config.toml
model = "image flow-matching model"
dataset = "rendered landscapes of hills, water and sky"
train_examples = 36250
image_size = 48
horizontal_flip = true
conditioning = "none"
arch = "dit"
objective = "flow_matching"
cond_dim = 192
logit_normal_time = true
norm = "rmsnorm"
activation = "gelu"
mlp_ratio = 6
head_dim = 64
fused_qkv = false
qk_norm = true
inner_norm = false
patch_size = [6, 6]
layers = 8
width = 128
positions = "learned"
optimizer = "soap"
beta2 = 0.999
lr = 0.0038
beta1 = 0.95
shampoo_beta = 0.999
eps = 1e-08
precondition_frequency = 16
max_precond_dim = 1536
one_sided = false
adamw_lr_other_params = 0.001
magnitude_pruning = 0.5
steps = 14700
batch_size = 128
epochs = 51.9
lr_schedule = "poly"
final_lr_fraction = 0.05
warmup_steps = 730
weight_decay = 0.05
adamw_weight_decay_other_params = 0
Rows from block 4 of a small image flow-matching model, named by matrix and row number. Rows with one number belong to one neuron. Each number is 128 + 32 x the weight over its row's rms, rounded and kept within 0 to 255. All counts start at 0. Numbers have three digits each.
After each neuron's rows are labels from the 100 images, of 14976 (inputs lightly noised), where the neuron reaches its highest value: "top examples" is what is common among them; "peak on" is the class under the peak. Only what is clearly more common there than usual is listed. The data: rendered landscapes of hills, water and sky. In brackets: how many of the 100.
# fc1: MLP up (model.blocks.4.mlp.fc1.weight, 768x128), inputs 0-127
# fc2: MLP down (model.blocks.4.mlp.fc2.weight, 128x768, transposed), outputs 0-127

fc1.222:128205040128128128128128128128111128128170128074167187128128133128128128128128128128210141186108144128128085071128128128128128155082089128080167126101128136205187128128128128128128128128128128070061000128128155128128128128128128128128128128128128128180084128128128128217148128128128163128128128096126128077128128128049170128155128128128128128128128086193164032134128128137175128128169
fc2.222:049128128128176128128184155128128083128128058128128128128128171121128128128169128128128128187128148128148163128107129128056110148128128158128166098128143128082146175105128105168128176128128128151128128159128128128090204128128148128174232128128111128223072131114075128164112054160194128053159116147213071128128128173113128128071128128094128128154128128128137082128128128207128128128128
top examples: clouds (100); sunset (72)
peak on: sky (100)

fc1.617:115128128144128091167128113128142134128128128098049092158200099117218095128128096181139128184068168150124095151151161086103087128128152156128114128152102068148105138169152110166128104128169128165091128235194128128128120112128128128128119155128105128166183128128128099079128128128169128161125126134102097128164200119110121112018093098160128141128128128044085150116095128128152155128085
fc2.617:128128128142189128128100128148128128128073090024021079128153136128063096128089128128131045063128128141163128128098128221128181128128117128128099115073153159128128126128128128177152128128132128128156128076128128116165128095128128101128098164155207128128059128179128151135128128064128117097128165144165217159110181128128128136078128076106128128128128097136084150117128122157114128093128
top examples: dark volcanic rock (70)
peak on: sky (92)

fc1.291:100128174111128047099082128128097145155182128102133108104146187057165128104128128108095128047173110177114140128128128158128160101137111128128157128128128128147140128152059144022099118128128169128166128056128172101128148141161184128104150128128128147128144148128128076086159128147091091128128051077070128179128140165062128178141128157128094140109090115128199128128128103128113128194085
fc2.291:128128128108156146128121093124128090128083128128079128166128085255128107128097128128128114078136075128128101041128103128128128128128098095159117128114188135128107128128168081107097156114128177118169150006125191128139128111128056128128128096104172143157128117115128098128128128128095074128128080091167161116128139080162150128152095173128128128075128056128032106120128165128131128161128
top examples: water (98); noon (97); desert dunes (66)
peak on: gentle ground (69); water (31)

fc1.549:128128128064195153166128080128184159128054115181042128128128091128128128134128198169128128181128128128128128128088128195202128128123088141073210128128128086128128128092128092154102174129077128145069128128128140086132128128128128128154128128128128095128100086128128128128150163128208128102073128128128098128171070128128067154128128128128128088128128128128113128091104128168231203128128
fc2.549:183100143128156143128173204128128128116171128128128073128104128140137141128079128093128228061128056121128156128079128135143128123055142128201168128094114128153149128102105070128128202188120128128128128128128128128128128128128170128087173128169128128084169128165128128128128196128000128128128128128128128128128128095128187060128128128160128128128128128128094128128128128168116215128128
top examples: sun or moon in view (82); night (70)
peak on: sky (84)

fc1.323:128144128128183128078134106128081167128128128128113171091188183128128146099171172136163105128176173128122171156107128162138191109128090128106128128128137084140107128128108099070128184165098184114153097128110174128170176128174183119157101117152193128128135120143157109005117101168089128128128086128112133128156174168146074169080088128128128082128128128128196086084159110128180166108164
fc2.323:160130122142128079147142108128164093128172128149026176144166103110109156106128101128137194150128098128145150167099144128142167152161128128105138151104082128114142128132080096146143128128128112128142000123128148128134142210129121153151103170152095145146128138128142128053218128160128130128121128167156161165101101128011149128128118105128138128120126128157097161177161119128128136192142
top examples: clouds (94); sunset (59)
peak on: sky (89)

fc1.494:179128128151157128169128109098179175128099128191170119128168125080095142128128128189184100183093137165131076128192128128166107128162153097110087110128128057128128166128161128108078128128130128181128128128194128128128128128158182128163128128128093128158174092138182128128128146142142128184074109128128128128128087112116128069000063128075166142128128128128128128128084157149203128088128
fc2.494:175128177093128148093167093133189128047128128070000128145128109128065128157103128154153137128128143108087128128128128128128128159128053128092150130128128128151128128128157163128128168145146128101128157128092108146105128083166128099128037128128128128128188128128133066128128128057143065128128128108062131144110160091128095128160077106138128128128151059128128128156147128237128125128110
top examples: sun or moon in view (99); night (80)
peak on: sky (99)

fc1.199:128179128156097128221174117095128079099128069079128128091057128128128128128128128128128206029119128114178128128128128128128128128055109165128128128169157128096128128065128154128128128128128078128128128128128128128096128113128089117084132107109097128128128128128128128242080132105078149128128128128164128087128147128205128128073128128096128167128061128174128198128128150093091093046128
fc2.199:128128117128169128128074174143128124128086128181128128128128128199128128128128128128170128154119128128128128128172128128128128128058128128128156150128128128128061101100128128128128128128128128172128128128050111166128128128104094128128099128128141128128077128149128128000128128092128054128128128160128050128128187128230191147159128076128171116110128110168128128098098128128128128081128
top examples: purple alien crags (70); noon (51)
peak on: steep ground (35)

fc1.181:128165128107128128128128141128128128125128106113029156170173128128159128128143128202128128177128128128128081112128128128149128128128128217128083132128128128060128128166200128164128128086128179148128046154171128128091128093178128128150085128128128132128089128128128073189109164128187128183128128128128043102128128128129215216128156128128122128128128128128216093147128128128179128205128
fc2.181:128101104080221149128128094128121145128128201128128128101173128174128128125123168059128178128073128128128113080128128175128128088207128199128128128086128128208128128150128128128173128091128128128128193128117128128131200074136109128128128089128151165111092106128231088128128185178059128128128128128128068128128128128128128128110128128128130128128168055128128128128128091094128192194173
top examples: green hills (32)
peak on: sky (73)

fc1.349:128128175128141128128085128128090128085201128146083048128020185133150128128128128107120128085128074128151128128128177128128102128209128128128131064128097128102182094000125101073128128128081128160128128148097128128106128128128072128128192128126082128128128081128066152155092128128128074128128165128128188128180128128128089137110207128100128128146128155128128128144128128184135139128128
fc2.349:128128098128128174128128128109178152128128200128124128128046214090164128150216128128067197128128031038128190128128128066128128076159128128091128128095177128128158128128128028128128128128128128128128149128225151128128128128095128128128128128128070128110128128128128128128128128134195128104128128128162128080198128128078093097128188172128128128128092128128128128128128128128163128128128
top examples: sunset (71); purple alien crags (52); snowy peaks (34)
peak on: steep ground (48)

fc1.751:128128128128128128039143128153128128128077093128159143128128128128097128243128128159199066176128128143073128128128128128128128128128128128180128128128180128128128128128128092128140128161128128105103128128102094123156128128046128088128194128128180093081184071128128097128174128170128128128128128128128128128151128128128128232128128031125128164128204052128128128074120049175128159128128
fc2.751:070189128128128128073144128092094100107128128128118128128128128120128141181128128106128105128149128128213143113128128142128093128138128128097149128128099090128118128079140128128132116128149128098082104185185101128128128128033128128088003128105166148128067128081128128128128176182202149104066128125160128118128119128128128193125128071128128198128087056128128128153128179192168200102146
top examples: snowy peaks (39)
peak on: steep ground (58)

fc1.590:144168128141128128159128096167066139074128128128005171045128128128128154061128128128181128094128128108153128146128128074180128128128128151128096128190075128093128163128156128108105137128145131128128095187128152095128086128128097101128128079164068128162162078171164173108095101128128128128115171147078128071128128128158068127003103100086128119128128148082159128100128128128159129128128
fc2.590:128124156128128128096204128152128128128128128083076128165128128179128161128053157128128148128128186128128128128128128090128128128146128146106156128128066128128142128128189189084154205128128137100128124121128150118103105058159128128128190149128059125083207128128087057059128128181109117152104053128155058139064128128087128128128184102155152166156128073097128137159128171128096128054128
top examples: green hills (32)
peak on: sky (98)

fc1.409:128128128080128128097128128182086128128128128102050120128128128128046179128029128128079128190154206126128141128128128128128148128125128105172128128128096094155193182125174093128075128128139128128158128052074128128160128161128128128128128128128102128128128177128128128094191222168128128128128128128177128128128091153116128128199150128144068128068151130062081128147128128098128051176128
fc2.409:128128198128183137128128151128128128198136128128128158155128153128135107128128128128128084147184202199128128128087128139128190128045128128128128128148080128128073063120155165189175142184128128102128075193128062128065128161133100164174128141081128128135128128155128128114128124182098128128128062128102126174129130135109128122183122128128179152128157059189128099128151174128079052128165
top examples: red mesas (93); sunset (89)
peak on: gentle ground (57); steep ground (41)

fc1.220:128149208197128128147100063091087137119128118182146115128088086205123128128128119096128128081104128128128162191183128109169152128106143164133128138151193128128128134092086128078146077136185081119145128128092114128098139155128091107084163031176094163149153133178166151093080128067119128128139145161112135128136128147128128128079128080101077121116071142200183184128128156128128128103121
fc2.220:153128184091050128116128079075128178128128128128128128086066081128182132154191105151128183170128128076128128081111123079101062128128128082113102128128195128128128128128104128169093148087104128104127128213128128128134128083128128106128128053128142128076185139083087128131079128128166128092158161082088095128175090114145097128128128212128128128128054128106207109128128113128143110092128
top examples: clouds (99); overcast (95)
peak on: sky (94)

fc1.746:128155062128176170128166128161128128128135128189128158128128128175154177169111128062128148128192190080128128052128128128137079177196128161128128128128188128087128128128151122128128164128128175103128018086128112128093128128119128161104113128128128128128019098128174128063128171177128128128173128128157175063128105110128128128155128128128132128128140128128113042128128128180084101128161
fc2.746:128053080131128193169128167050128065128128208128144144074128128192128142069128103162111128128128128128143150128095172179128128148128128149128128128128128128249083176128081128083102131160127128081128070128033135128128150183128128128128101155128146120116128176128128191128128128128163128128128128128156059128128128128124148128146128128095202128105128128142111054128139139189128114076128
top examples: snowy peaks (53)
peak on: snow (46); water (45)

fc1.677:200128128135107128167128183064170158128101128049128103102092128106180128128151160183133128138088117205128101149140128128128128128180128114145107163190163128191070128128128128128160093085141128186154128164125128152128128165061177168128128114099128128128156098094128128074091143143105111166070071128128128128179050128178113022089128128128128128128107128128128181085071128117128108128128
fc2.677:029128128128145128128179051198000128128128091169128073128155128128113128134128128128146123128128119176128128096128049128083106128128128128128128128118088128128128082128128128128128098128128128166128128097183128163151155128144128066110128109128173128139128128073128128209155128128215128128118128128128233128090128128128128009128128157128090128128156128128128170128128128128139088128128
top examples: red mesas (53); sun or moon in view (34)
peak on: sky (84)

fc1.445:106160083103128115044128094128083128128128096170128143128080128179128162158102127111128145128148128133137128114146128164128128116204128087106079128061098128071198128203128128128128104158204128134115114128128128128108112128128128021128107128128144112186104128155146169145171088146184137128156117128128117128051128128079171255128128121128181116136109128140115127128128167133128128157157
fc2.445:140128052128108128128093128128103136128128074128166117110112149117128128111128104137128093128110128128171157128128112084125118115167128159128215120128094144081173148077164138072128128074128176128128128128128090103128128151170141043144087115160072069098128114081128128141103171105128106128128128110151199142128179128202128000204148115103164126119112128128128073092109183141186128083124
top examples: snowy peaks (85); noon (53)
peak on: snow (52); steep ground (34)

fc1.89:066128217128100078128128128128128128128128128065150128128182067128128128128128128128128128128128158128128191168128128128101151128128100128094128128094114092128128128128073128128143128199128083128024183123128146128169128152173157128109128136128128128128174193128128128134128130128097128128128128196058097144128091128128128221173128053198128128128128065181128128078128110080151196128058
fc2.89:026128128128182128128128128128171106006156128167128174128125128128109110126054143128141128128128128079095128172179143128154128128135032219128128128128114128128128139082128141128128090128128118145128085128095128128128222128128191075128225128128128128154128128128128098098128128186161128085154152148152112128060128128128156128128090128128128197128128104109128106128158101128112094091173
top examples: sun or moon in view (84); sunset (54)
peak on: sky (84)

fc1.756:128102216128128128128128097081128149143087128128054122128138087128097128128128107204158128197065161184095145159152125128128172119114128128128128128128160063128074128128076109128152128128162104128105210128128128128128128128128128128128128128098128128147223148128128073072099161128128128168106083150086061128179128128128079128053128102181084128128067128128128201088128128128202146098128
fc2.756:128128128128128128154128148165153128149128128146128128065118128191128107128128128095128128220090223128128128128163128163128128106154128149128128128149128128128148089126128195193156128128128128128126128203128128128125126128128128116128128128035188176132047128128128080195128128128063128128109128107107025133128112128128128128128058088128035186107188128158128161128128128079102143060128
top examples: snowy peaks (46); purple alien crags (34)
peak on: snow (38); steep ground (36)

fc1.541:128172170168153108147128128128075164105128128128051128128128128197194128117107128101169167154089128128128186168128128096128128128128165131144128128188128045128128128128175128128154128128169128163128008173128118128128129128128128110128128091128128093192193067148143128128102128081128142162128128128128199085128149128156089128067090079183086128106128128067169156105128128128128128215097
fc2.541:145111255128128163128195187128128138087094128098128075057053103203155128128089128139128073063176182128128108138118128162113128102087128128128091103113135128128128128128068168105102143128128143135167085128120176128112080023128128099107128128128158128116128102147181128123136179100104128128137106128128128128128162128118128128079143128128069167141128128128074051114128180126099145160128
top examples: green hills (49)
peak on: sky (100)

fc1.693:074082093064098086040128128128152152128128128128128102182183203128128128143096128128128128128128128128128128128128128128128128141128175078119128097128128128128128078182128172128128128075064128153128128144128128128128128090128157169128128178174128128128128201128161128128154128067128128128192128128201121095128087084208098128151128128128133128128180128128128128128128188255049170111128
fc2.693:211156088124128128020128157133128082128178141128103128128126128128128128128128086121128218181104128181155154128128128078128128128111128128128098074128124128128128163019128128220159128128074128128118069128181128128128130128064102128128128128128092128108128128128128144101051128095105128098177099128128093142127187128128169128139143128128128085155145128136097128128128067211128194077147
top examples: dark volcanic rock (33); snowy peaks (32)
peak on: steep ground (60)

fc1.205:153105068107100128182128128128128109071128128076000128128128095128128128077176128014108128128128128179128128152128128128085133128128128128060128090128098128128128128128128096128092116090079128128128068128128172128128128128128128157143128128128103128128128195128128128116128128121128128128088128216128093150128088128158128020128128128069205128128128128176128075102128128128155188140128
fc2.205:079196128128128128232168128128128149052128119128128128128128128128128128128128128255128192128147128128128128128128128099098132128128187140246128158128163148128128120158128128148152094116128128128128128128185128128154150097128128128128128128148128128155128128128128128128102128034013128128128152188128128087196084128128176128150128168067128134128075128128128093128145170128128128176128
top examples: sunset (63); terraced slopes (46)
peak on: gentle ground (60)

fc1.507:128128177128128128132128158203128156128063094128128140128192172146128128255129103044128128164128157128128128128128128128156128175128128097111157128128128128159128057128141110107201071128128135163098128128128128128063078128158122126128167128154128128101128128053131128104085128179128099128140140128128103128128128128128118128128128128151053161128128085128092128128058128227128128102148
fc2.507:052128128128071205128079122063166128128128128128172128081058128146224128160128176168047231128168090128128128100125093118128128128128128118128128128182128061107141212128128103064128057128128128128128075128128078172134128154192096128128128128128128128128145128118128151128141128194134128091128083128128128134134128128128128128128139128128128128117128097080147090128144128208128174092128
top examples: snowy peaks (57)
peak on: snow (44)

fc1.729:152110128168102128175132177074184128128113105098062128075076128138128128097128128209159128128069128148128014128167128119128146128108128110143128128128154159166079128128207128128104128172128178128128094128058127153118055128090170128128128128128197128193117185128128128196087128181126128128126063128128128168128163128128128128057146128128128198113128128128181128128128128128128128128184
fc2.729:135231078128153128160128014187063128135104158128139101128128190197133128105128165027160128128128128178128128128128128128128128128128128090101128127128128037090128203220128128142128101155155128128128120128134090150122137128128094053128128128117128128199176128158128128076128128131128126128128086128128212098128128128128128136120164128128128110128128174107128110188128128128108171128128
top examples: overcast (73)
peak on: sky (91)

fc1.378:216128098043164128128077171161119138128128128122128073128192156128182186128070128081128128128128128128167128081079128159128128137128128059128104161137084128128128091159165161128128147074128157128128128211128128134115128113066126128128089146128128128128108128128154096128128171165093128128128128092193196122115089111128162047164094150130097177128209128128128128128150172128071050128128
fc2.378:128128082160194164171128186128128108189096128128099128087164128128143128128128128098129128192128105165163128173085091128035175128116128128128087154141152128128128128167095111128128128162108076057128198102211137119077128216121063145167122128124128128144053111133144190192128128055128128128128128184128104128128063128125128121128128128120167086128142099135154128128134157128128201128128
top examples: sun or moon in view (52); snowy peaks (42)
peak on: snow (31)

fc1.515:147148151090128090128157128123166178107155080182059168128101128052128128128172128128141102128060128128128119054147102128102109147128128128090128114128091094128164153128147191128110128146150186151128096128128148165116068105170170170128176205128120128159103166128147128051128119120128081128128085128128128128142077078053076145128095128139128161101079128163217110128128107128128152216128
fc2.515:128143095172128064128136128128175152128128128069128159158170189000098134128128128126128128128096163128128149184094128166156184128181146159107114103094128141082170108128086184160187128134155110128128190173128057121128084156141128128098143178165082077151128128128128128204128099128155128128128175152128128183108082128086148128128125074128186143128128089065173148143133128124128128099128
top examples: noon (100); snowy peaks (40); dark volcanic rock (39)
peak on: snow (25)

fc1.528:128104128128128128046128100128165160156128128128174128234163105128141128128204107128175102169128145128128128128128128128128128128128077128128128128128128128230128128128128099128128128128128188128125128196128128128164074116128128184128114081198128194118077128171128128078128128128128119128128128152121128065165128075128093128128128128128128128128128047205175147128128035177141059194128
fc2.528:128128109128166128077145204128128128128128142198100112031181128169145156119091128119128173189128128110196138128128128151128128153128139088128128159128128167075128121037128128128148128118128136072128128128128075128121116128070128074063154128128151141128152158154177146137128146186128116128178117128128128171128112093119128128149128128128159148176128093162159210125134128128181128145255
top examples: green hills (66); noon (61)
peak on: gentle ground (92)

fc1.240:128128128128128140128201063128121128180128151128128208128073128128027128093128128128128128128128128128227128128128128128185128128128188128176128128128128072128128128128200128126128128095128128128128204100069128128128047128128207128128128128128194128114128128128077128128128128195128128128143128128055128070128128074224128128128128128128128087128121075171128128112128193176128128128128
fc2.240:128125128128128128128128175128179128159128065128124128077128128128120145128128128128111128144128155128006128148128128128129098128128068131070083128128128218124128128155197128131168060124128128089128099128161128128149098098128136128128000128128128128179123187128098164128128047128128162128109070103128128128128068128160128062176128128128128043080128130128167172128107128137128128086084
top examples: dark volcanic rock (47)
peak on: steep ground (71)

fc1.231:128128072128128150128147128106159128064128128128128128154128152128128160255159143096128082131156128097252128128159128146128128128128061128128128128128128128128154128000149128122128128128128128165128128066128128128128128128128128128160176128128128128128036128147128166128174172141128156095128180128128168128128087128128086128128128193050158128128165128128128072128128083128109128128128
fc2.231:163128128176128128128170128083096128065208128128128168057128076103128111163128125128128064101146091128020128135128128128128165187074225111128129128063128128111128157041128128154067128128173128128128128128128128113128128136094128154107045128128128128128201219123101128128093148128170149128188098128103135128128128128128138157128173156128182128128091128128108128128128161128128128068128
top examples: night (76); sun or moon in view (69)
peak on: sky (96)

fc1.511:128128128093128128098128202089128094169136128075128128089192128128176128192128146123108128128167065128128128097128109217119128149128130128128168128128128072128081068142040164097128174096063147081128128038177158128128129119128171082108128203128209109128128128128066128128182084128128085128128099128128128153128125128128128135185124149164128128168173128091093128067128104149106128128103
fc2.511:185128156128118128128156130128087120128128128128109128128128128128106128145111104128128196128090162087128128127140128152128128128128128128160109107116128159173128166128162128211128128128128128138124128060128118145162128053099128128150128128128255152128128128103156128000216128128107160128128181128128132128128143107128128128075155128115128178128128079128128162128155116203128128238128
top examples: water (99); noon (97); desert dunes (74)
peak on: water (67)

fc1.584:061128128128128128080093170128128128112128128128128128128128128194031128128072128096128128128178128070128182128128128185128143128128131128128146128128128128090128122163062128091128171119098128106128162128093139128153128128072128128128128128189219168128173128144128128051201136128128128100164128162128128139128019128128087097195128124128093128128198084135038186096128128128088128098128
fc2.584:227166128128093062128128130128128128128213128128128128128128128128119128121128054128128128199146128128128128143128128207149128128162128128102125128075128130141141128128080168227128128086128128128134088142182128128128128071134179128128128128074218128128053128128059128085128128128123137090128208128128128156128070112026128128055128128128128128171076128128128128146128128128083128128128
top examples: sun or moon in view (55); sunset (55); snowy peaks (53)
peak on: snow (31)

fc1.587:128128113154131128083150128128147132128128103204243128151128128160081170148128128138193104151128185128128128107182128128138061151128080186085128128095199110128113128128242128128128128135097100096090128235114128128103128100201128128137128128128161137159087104135128128182159104114178135151106128154155128105128047117128092097084105128080153128148117128156107128128097128131128128076145
fc2.587:128128128124128152130084077172093153164098120069106128128128102194158125119116128128128197128102095128128114128109128128122170128128128073173135159157128155150128145128183089128128128128128077128128079000128153128128146128128086128128123113110161190128084109128094082066191131097128128153110100128128199087105000128128109128112128144128103128128143128128128210150128128128115158107128
top examples: night (98); sun or moon in view (96)
peak on: sky (93)

fc1.678:080128164164128128121128128176146128128174128128128179128128128128128128071128036141128128128128128218110128128152120128128092128128128097071128162080128128191147128128128128220128128232168128054128128128148128128128128073128144128128189128129128170128128128174128177128083128128128128128128158181128128128128128128128128224128128128128191128128136138184128128121159180128163104128000
fc2.678:128128128128128128148128128128128139185124128128128116182128128128134113128128130128128128067128128194128103043128128088128128128188128140242128128128148128067128188099128108096128097142128081052128128128049128128128128102078124106187000128128128128128146128199128128128123128170128076130128128128128191128128128128128128126105125171128169128128104170121128128128112035103128089128128
top examples: snowy peaks (40)
peak on: steep ground (68)

fc1.597:150146194128128067128166056102128128100128128128172128151128113128063080153137097128167128128107128128128128128128128088128128144128177120105188128072128089128179205082177143151090128128186190128128034128047128128128093124128128128128153128054128161128128128107128128180167110086128082155128057128169101128149128095119128128198106128172128128128077128048128086201128128128128128128128
fc2.597:036128151117072040128049128128128128054111128158128095132171128128128128128128137128128128128128128128128128128128128128128128102152128128162162128128128128128091128006137128128136128128128051161143091082128128153128069179128128128046232128128128199128128099149128128092128107128128089128128128128128128167128128172128128128128127128189128075070128128088176128111139128128128200144214
top examples: green hills (34)
peak on: gentle ground (71)

fc1.258:094128128110145128089103128128128105110152146000058128128128128173096128099128128128128176110094166128128128128099113143090212128070128086094180096128114096118164128169039130134128128128128128128115073035134151148154128128128157128090148171156161114128166168128128111139128160158102128128128109128147177128128208135128125128128128103213092128101128114128128173101128128128128128128128
fc2.258:107128128127159111106128092144128105166128128013000157128120150115133128128076142128166110104104163165090161128128128128113194128139128128158128128128128128128128128162142128166153128117128128128128065112128111151128131106135113105150128148161082128146163134128128043186144128128128097128128106108128255173081058128092111128110128106128128128117128096128013124151128152128128156128128
top examples: clouds (97); noon (59)
peak on: sky (95)

fc1.25:128128128177128156189128128128128128128039121124120128128128128128128128079128128128128128128128128182190128164128128161128128128094116193128128147128101128061093094128072128128128128102093128128128162128100146136101128151128053019128128063154187128145164143128142153128204100173094128128163128091128033155128128117128013128128128111128188128078062123128142090146128128128128050128129
fc2.25:128177195128205128128128111098124128128114128128203128128114128128169133128117128128128119030128128128064128065128128128128154068102190128146128136128164128128128191128128128147128146117128193059128128128128071128148128128057128214128073154187104104151190128128128128157091128128128128128196146128128119050128128078127209128184128128128128128128178081130128084128117116128163060128117
top examples: green hills (59)
peak on: gentle ground (74)

fc1.400:128128160128128128128050141128128114179140128222199058128128128209140155148070128095128128082128128107128128128170128128128128128116128128128128128128128101128108121128128150092128093096109082094128189054128128128066194128094103128060128128185068128128128128184128128164128128110128128100128157128128192128105128128070140111128128128128088128128145128178109198128128193128082128009098
fc2.400:128128153128128165085128128128089138144128154128000128128128128128136128142128128128128128178128128128079128128128128116128128128128128128116119139153092096128128102128131128128128173128121128152083128255128128128072128115142128120138085128141050139074148128106128128042118165128131128128128099159128102128128128118128128167128128128128128053209128102128211115153112116061105128012128
top examples: purple alien crags (93); noon (67)
peak on: steep ground (52)

fc1.363:092128086128128104116128128128172031174063112078128128128128160128219137176128147128128192105186128083190128128128128128055075128128128128106128099135128128128128128083128128128128128087080139128128029128088128102128151128128128128128128191128128128128097128057128128128137055186099128128128104066128128110080160128128128128161128128216128128128091128128028128128128128128084077128128
fc2.363:128064128128079174100128097056147128130046172106128148128128074144009128128128128128126128154128170092131096093128091106147128128128120088158164128158128128074114128128128128082081154182128128060128128128193128171083128128128078118165052130128110128128173153128078131097082162079128084147128128083128199137128143111191128128128132162128140191152128128128179128128128128189128128077098
top examples: water (97); noon (83); desert dunes (54)
peak on: gentle ground (74)

fc1.538:128128089204061189128128128128128128128126172128128128128128067128155110128128128183128038128128128128151080144128128103128109128104189140195089128211128171014128128128128128149168128123128074145128128118128130128157128146128128128128128068128128128172128081102128107128128128082123075128102128128028089208128128158128109024113128103128128110128074128128128128128128128128169161167081
fc2.538:119100141128128179164128128128128128128128088128095128128128128147128128128155128056128115128128128127075076128128128128160128086128036128128128128128128058255108128128085128128128128123128104085153089128186103128065128128171128112128132128128133128128109128128077128128149105074128128128128128165081128050128094128100113006104128128177128040128175128128128108128128109184080162135093
top examples: overcast (73); terraced slopes (33)
peak on: water (32)

fc1.518:128063177080145062128043128168116128165128180169128090142187128046084128052041128128061128128128100128128089148087128103128166071128128080128151128128041128128128128145161143128084128128148107128128193182128163128128153152148128153156074128114079128120198138128128128069128128128070128138149128128091128156081165144128128128121128170128128128154170171171117170131128128150155128128128
fc2.518:128128128146144154142148128128141128128128128115242128128128090175202128128128128128128237071156077128128128128099128128097157128110080089128128128128128128128128186176128067114128153128128128123163054109128128128072128128103131128128128126128091196128139128102128128035167128128095128153113052080128128070126128128000134101158128128166149128128128128058128128128153124128152076147140
top examples: noon (85); red mesas (56)
peak on: steep ground (41)

fc1.576:076128128150118102128164100114171128160128091162166181128098128128128128128155128163128163128104128130128098109172079188116100128128128128081171108095185128143128136108062145078128148161117199095128170105060128128153128128128195098174169165128222128128149132111072130173184092153153128128094033114128073177128155099074165149192107167106128128128072128128069128128105106128128129128093
fc2.576:128128128092128110128077128067187128128139128082049100084087104128128128103168128159128128128128128107128085190048128169161128128082128135113101122130220158128088128159074163108092128095134126128128187114128128128080128128156189118095128204128185103104128147128128165061128128094157120128128241128128135108128128183201146128128128152164102128128073205128128128098128128159128128128128
top examples: snowy peaks (32)
peak on: steep ground (45)